Weights of a small segmentation model: decoder activation relu, adamw at rate 0.0014.
Rows from expert 24 of block 3 of the encoder, named by matrix and row number. Rows with one number belong to one neuron. Each number is 128 + 24 x the weight over its row's rms, rounded and kept within 0 to 255. All counts start at 0. After the name is the row's rms in percent of the matrix's.
# up: expert up (encoder.blocks.3.mlp.up, 32x128x256), inputs 172-255
# down: expert down (encoder.blocks.3.mlp.down, 32x256x128, transposed), outputs 172-255
up.109 096 [141 129 116 152  67 141 100 104 156 124 124 136 105  89 133 102 143 104 116 142 123 150 129 155 148  91 165 107 133 147 119 152 136 151 105 112 108 123  89 126 148 141 133 107  83 119 122 125 137 156  83 138 131 128 117 125 144 126 141 137 114 138 111 127 103 122 128 103 131 176 117 173 148 137 130 111 130 138 108 143 136 137  96 135]
down.109 096 [119 127 174  99 166 130 145 150 119 114 125 129 148 158 136 147 125 158 155 122 126 121 134 113 111 164 109 147 105 119 139 100 105 103 164 157 139 154 153 139 142 122 114 112 141 117 155 133 126 116 180 114 105 128 124 105 103 123 135 122 141 139 116 134 166 145 123 142 128 106 136 107  95 138 103 156  95  94 129 133  97 111 144 116]
up.110 095 [117 116 148 170 123 115 101  85 144 125 136 155 162 112 129 138 122  63 104 121 125 155 145 177 145 130 163 129 142 135 103 162 176 127 128 120  93 138 121 102 185 148 123  86  96 176 149 128 105  87 127 149 136 119  89 153 148 117 118 149 126 143 163 128 155 129 123 147 127 130 129 144 117 154 144 140 134 146 157 170 148 143 122 136]
down.110 096 [167 140 129 110 142 109 157 185 125 105 107  97 103 129 113 129 133 177 142 116 125 109 130 106 117 151  87 120 146 126 120 109  88 137 135 148 149 151 174  94  90 104 131 158 157  91 142 106 197 161 138 108 125 141 151 101 128 168 156 157 141 167 111 129  82 158 128 110 120 144 126 120 165 113 104 144  83 107 101 100 122  88 119 129]
up.111 093 [119 119 154 122 139 136 110 114 107 134 127 118 118 108  90 111  97 124 138 129 118 188 125 138 115 132 185 144 168 145 158 106 149 129 113 133 123 123 104 111 171 121 147  95 114 127 129 134 110 140  88 175 119 125 101 124 146 125 135 123 154 142  98 145  95 119 131 131 161 145 129 159  95  88 105 111 133 127 123 160 152 107 167 142]
down.111 096 [144 158 154 117 136 123 159 144 153 119 112 137 141 147 144 136 159 146 149  98 129 105 131 130 131 143  97 116  91 112  94 114 106 132 176 147 137 105 157 122 112 151 119 157 127 123 126 133 156 124 173 101 130 136 127 130 123 130 144 134 125 141 117 132 180 139 107 140 103 127 126 124 146 183 109 124 108 113 115 117 107 143 108 112]
up.112 094 [129 146 129 108 152 112 112 154 149 165 146 165 105  90 144 138 124 178 130 138 125 107 129 140 135 144 139 129 107  92 128 109 131  68 146 142 125 113 114 189  82 133  98 157 116  77 183 115  84 140 142 133 128 118 168 156 126 118 154 112 169 103 133 129 169 135 100 127 128 129  85 101 114 135 136 124 120 119 145 107 110 154 144 142]
down.112 091 [138 124 106 121  94 179 128 114 108 108 126 108 116 144 113 110 126  93  96 114 134 110 142 102 124 111  94 127 132 153 129 180 127 166  91  93 153 158 146  72 137 133 155 118 141 155  90 151 123 125  89 136 152 144  96 120 150 135 100 158 112 136 142 119 117  94 148  79 167 147 125 126 182 123 120 139 153 155 130 123 164  93 132 128]
up.113 094 [121 129  89  71 139 140 146 169 141 143 141 143 106 162 150 140 133 116 174 122  88 128 142 119 124 141 101 130 107 165 124 135  88  79 150 119 113 150  98 177 114 135 145 125 128  88 161  86 124 107  82 139 142 103 110 168 114 158 150 105 148 104 117 111 125 127 132 146 129  92 106 133 161 143 142  79 134 131 147  98 162 112 148 129]
down.113 098 [141 110 136 167 116 165 101 118 110 106 126 108 148 114 122 151 143 130  80 110 129 136 128 152 126 165 159 139 136 102 120 149 136 168  87 153 123 121 126  65 114 107 107 154 149 153  63 151 116 116 136 130 144 172 121 113 131  82 110 130 116 117 162 128 111 124 146 100 130 152 147 117 151 119 111 130 126 115 141 144 129 125  76 140]
up.114 090 [143 104 122 130 111 152 186 141 118 100 109  77 105 154 122 101 152 132 113 113 164 146 138 140 126  97  85 149 156 161 102 129 147 161 110  91 160 137 113  77 111 136 117 159 127 119  96 126 159 104 125 121 144 112 135  82 135 113 125 156 125 143 122 159 127 125 129 104 101 137 138 135 151  77 166 100 130 146 102 101 121 107 107 122]
down.114 096 [ 76 143 157 139 155  93 109 123 137 157 165 163 154 127 140 140 109 123 172 165 110 152 132 145 131 181 149 130 116 132 141 111 113  94 172 152 112 106 103 201 166 114 122  90 109 143 142 125  92 128 127 151 109 133 130 141 104 130 122  93 125 113 125  97 145 143 149 155 128  93 131  99 104 171 110 141  99  93 150 161 137 143 140 110]
up.115 099 [131 166 106 109 112 122 195 151 136 130 130 124 110 200 132 102 115 129 177 130  73 146 134  90 124 132 102 131 139 180 113 142 116 121 128  87 135 155 100 135 122 106 139  94 133 120 135 134 149 120 100 125 131  92 107 166 127 141 153 108 143 118 101 128 111 123 139 131 143 106 114 141 147 112 155  88 132 149 148  93 184 102 144 136]
down.115 107 [136 100 153 144 140 147  84 144 120 114 118 112 158 109 124 167 165 149 103 106 135 131 141 172 130 187 140 136 119 108 115 117 112 136 143 181 120  93 121 109 130 111  84 156 133 116  90 125 111 109 154 140 128 187 130 117 123  92 107 126 114 118 142 119 122 142 115 129 104 131 140 104 145 152  93 138 116  91 137 137  84 122  57 128]
up.116 105 [161  83 174 158 134 139 107 108 122 101 121  98 152 134 132 146 160 141 100 107 180 119 123 144 135  93 128 137 130 114  85 149 164 148 137 112 157 145  99  99 135 145 120 164 147 135 112 168 108  80 151 102 139 157  97  52 117 110 111 142 108 132 155 116 170 121 127 112 122 141 137 108 166 176 172 139 136 139 132 117  62 157 117 103]
down.116 110 [106 148  78 113 113  84 149 122 118 151 157 173  87 125 127  96  97 104 175 168 113 135 132  98 121 140 120 117 133 129 158 125 113 101 118 123 123 138 113 183 111 116 144  85 108 115 162  99 152 138  75 144 145 109 143 163 137 157 135 123 163 127 118 135 115 152 140 156 145 104 115 147 129  88 143 122  70 130 128 128 188 100 150 132]
up.117 094 [103 162 116  94 137 132 168 161  92 156 121 111 158 200 144 148 118 116 185 113 118 100 106 106 119 137  92 158  91 151 108 112 107 144 194 135 139 151 141 143 168 130 130 141 162 119 122 115 140  72 132 120 117  96 111 131 108 149 114  88 105 124 117 125 145 130 129 150 133  70 151 100 146 134 136 123 131 115 126 110 142 131 134  92]
down.117 094 [125  93 126 181 117 124  75 118 125 115 121 149 108  81 102 125 153 123  81 143 104 145 166 143 130 186 151 136 152 112 138 120 137 136  69 103  96 102  92 123 100 119 114 125  98 136 118 125 117 116 114 151 129 164 126 152 133 109 115 119 139 104 155 113 104 120 131 138 127 127 129 146 134 107 133 123 133 119 166 149 123 134  71 161]
up.118 107 [124 126 120  98 146 127  79 162 140 142 130 173 125 155 147 153 146 145 138 119 119 128 127 128 125 144 123 136 118 125 130 119  95  79 135 149 116 138  84 200 126 174 109 118 136 113 160 114 114 100 130 107 134 139 120 156 101 152 150 130 158 133 140 123 163 131 113 121 132 103  97 106 161 167 104 118 134 144 119 121 110 121 135 106]
down.118 105 [137 125 110 148  93 156 132  94 112 122 124 117 103 127 140  98 106  79 105 145 129 114 134 115 135 106 144 137 149 133 123 154 156 159  77 106 132 135 123  90  97 108 151 143 158 138  96 128 124 121 100 148 166 108 115 116 159 122  99 129  85 134 151 155 121 121 165 120 154 144 140 123 143  83 157 121 102 142 159 129 152  97 118 165]
up.119 115 [109 132 143  92 157 123  80 170 125 149 124 163 143 150 154 159 143 117 160 115 120 119 110 131 128 142 128 128 105 130 127 130 114  92 161 156 121 137  97 200 145 180 106 120 138  84 151 109 109  94 128 112 128 130 126 138 119 147 145 121 151 129 144 115 168 129 122 136 130  98  97 111 160 171 115 108 138 134 119 121 108 109 121 116]
down.119 112 [147 124  96 160 100 156 130  80 108 114 141 120  89 122 122 104 116 105  91 138 116 127 154 103 140 116 141 138 148 136 129 138 149 150  55  93 129 150 114  87 101 116 146 139 146 155 106 137 133 115 101 139 157 122 113 129 153 122 108 138 103 133 149 147 107 115 158 117 158 150 140 129 143  85 155 131 103 143 161 131 156 113 134 165]
up.120 091 [136 152 106 112 127  97 165 161  96 152  90  99 134 215 129 127 112 114 173 126 129 119 115  97 126 127  70 148 144 138 152 108  98 128 158 101 134 165 138 140 142 122 121 129 146 139 150 122 128  89  80 118  97  93 129 162 136 119 131  82 134 121 110 129 136 131 139 136 118  99 142 121 144 112 129 115 126 113 138 128 158 123 122 111]
down.120 091 [125  95 127 162 142 153  72 141 148 112 144 151 133  73 126 155 164 119  93 131  83 127 143 170 123 197 149 131 117 131 105 126 124 149  91 144 104  94  98 109 127 118 111 144 123 140  80 127 107 128 146 146 133 165 114 140 116 114 108 126 110 118 143 123 104 135 125 129 116 103 120 125 122 125 139 111 130 112 132 139 114 141  83 158]
up.121 102 [122 105 142 124 141 136 182 126  96  84 148  91 121 106 102  91 113 129 118 116 139 123 123 139 108 104 151 103  99 125 119 116 144 140 144 128 156 143 123 102 147 140 167 145 120  86 109 149 123  92 145 143 136 106 108  77 139 139 148 111 123 138 119 138 129 120 142 102 129 156 134 122 159  82 126 122 133 110 137 132 110 125 150 156]
down.121 101 [ 90 150 134 146 150 113 105 133 137 154 144 153 141 134 148 157 155 152 169 113  96 134 148 132 135 189 112 145 137 115 134 100 127 134 167 135  87 119 119 144 125 139  92 106  96 155 142 124 137 141 137 108 119 138 146 155 103 102 159 112 119 118 115 102 150 147 104 158 110  94 137 120 100 176 112 132 107  97 124 140 145 150 130  94]
up.122 096 [116 162 120  72 124 118 186 134 122 139  97 106 161 210 151 101 133  90 174 121 113 104 124 102 111 119  80 130 109 154 121 102 122 128 166 114 152 150 121 146 145 123 134 140 147 114 123 114 141  95 108 135 129  86 110 151 130 160 129  84 114 128 120 127 121 119 149 147 137  85 140 135 156 132 139  90 128 144 149  80 160 111 108 123]
down.122 098 [137 105 142 181 149 139  74 145 132 127 151 127 120  87 111 173 154 156  92 144  98 175 138 169 121 198 158 151 148 114 118 131 136 122 110 152  91 102 113 111 144 120 103 115 120 135 102 128 115 114 137 123 117 180 121 150 100  82 124 117 132 108 125 107  95 132 111 136  99 111 114 112 102 135 120 148 130  79 137 161  95 145 107 133]
up.123 111 [113 122 127  78 157 142  92 153 130 150 143 170 144 133 151 164 141 130 153 114 110 120 133 152 131 141 126 127 103 126 119 117 100  67 150 168 121 134  91 210 131 170 117 131 146  85 161 101 123 115 127 139 146 130 141 144 105 144 142 118 149 122 146 125 162 126 126 139 126 122 112 109 163 157 115 111 134 123 130 113 116 121 126 122]
down.123 109 [147 128 111 155  98 166 135 102 107 116 126  98 101 132 130  98 119 107  89 136 130 125 134  95 135 115 149 141 157 134 131 156 153 162  70  89 127 148 132  67 104 113 142 134 142 165  96 147 110 117 105 118 151 132 103 127 156 110 118 137 108 132 152 142 109 105 161 105 153 136 135 126 143 109 142 124 116 157 149 135 155 115 120 157]
up.124 098 [131 117 130 101 125 149 151 141  99 118  80 104 147 175 149 116 156 120 150 112 161 109 118 132 151 102  97 125  96 144 116 122 137 183 182 116 161 136 130 109 127 147 118 168 149 114  68 114 161  89 136 127 138 125 164  93 105 152 110 105  92 136 146 152 133 125 139 123 118 125 154 130 166 106 159 114 133 158 112  92 114 103  83 121]
down.124 103 [ 93 110 122 158 152 109 127 126 147 148 192 156 109 109 127 138 123 125 138 184  90 185 155 141 128 171 152 147 158 128 134 105 147  76 102 127  89 114  99 175 155 100 117  75  97 127 152 134  91 123 111 127 121 141 114 154 126 118 134  94 146 106 117  87 135 122 130 156 108  98 104 113  68 147 130 132 113 107 151 149 144 167 152 135]
up.125 087 [134  76 117 160 156 125 140 139 134  99 102  69 144 148 111 172 154 152  91 107 162 117 153 141  89 125  88 148 155 137 118 117 141 129  87  95 134 127 128  58  86  98 106 158 118 180 132 148 112  87 165 123 148 139 122  90 126  94 113 146 157 170 122 128 157 141 116 110  79 102 152 110 138 114 164 123 135 126 125 148 105 140 150 117]
down.125 085 [ 96 161 130 122 101  65 128 157 136 148 142 180 117 122 134  70  85 104 193 139 120 126  85 125 149 146 130  97 122 132 132 158 125 126 171 151 133 117 122 196 152 139 139 106 116 123 143 109 138 145  89 128 123 111 141 159 143 175 104 112 112  93 129 140 115 145 123 140 168 141 125 141 160 139 154  98  86 144 116 106 159 134 121 112]
up.126 100 [115 146 159 122 143 115  82 130 133 139 129 165 143 150 167 152 147 113 145 117 139 109 105 131 154 110 133 131  95 120 110 122 107 112 162 145 137 149  87 193 155 182 114 142 139 119 135 131 111  89 141 108 133 145 127 114 105 136 117 119 124 141 158 122 181 125 132 144 119 142 100 108 174 192 113 118 134 157 128 117  82 115  90 103]
down.126 101 [129 123  95 137  98 134 140  96 114 126 136 128  88 123 123 107 112 105 119 160 111 136 141  94 117 120 143 134 154 127 139 139 162 132  57  92 131 150 111 117  96 105 140 102 126 133 128 131 123 123  86 142 153 106 118 154 158 137 122 133 112 136 136 139  96 133 155 118 171 108 130 131 116  66 166 155  86 150 148 137 167 109 158 173]
up.127 095 [156 112 107 171 105 122 125 141 136  93  62 112 167 138 147 139 136 124 108 127 176 130 132 135 145 120 126 144 200 121 150 122 141 159 108 136 131  90 111  83  97  93 124 142 127 158 103 105 141 134 148 121 128 137 199 116 119  74  88 154 124 149 138 157 134 145 121 137  79 172 139 146 146 148 164 142 129 143 136 139  94 144  83 124]
down.127 090 [121 127 144  79 149  89 153 138 160 169 162 126 106 134 122 103 117 142 166 149 134 103  99 122 117 114 115 114 103 139 125 145 104  81 165 119 164 166 157 192 167 134 133 110 126 124 182 142  91 122 108 123 124 100  95 124 133 178 141 101 126 124 110 125 108 147 121 115 141  88 117 126 114 122 138 119  84 138 103 100 137 105 179 120]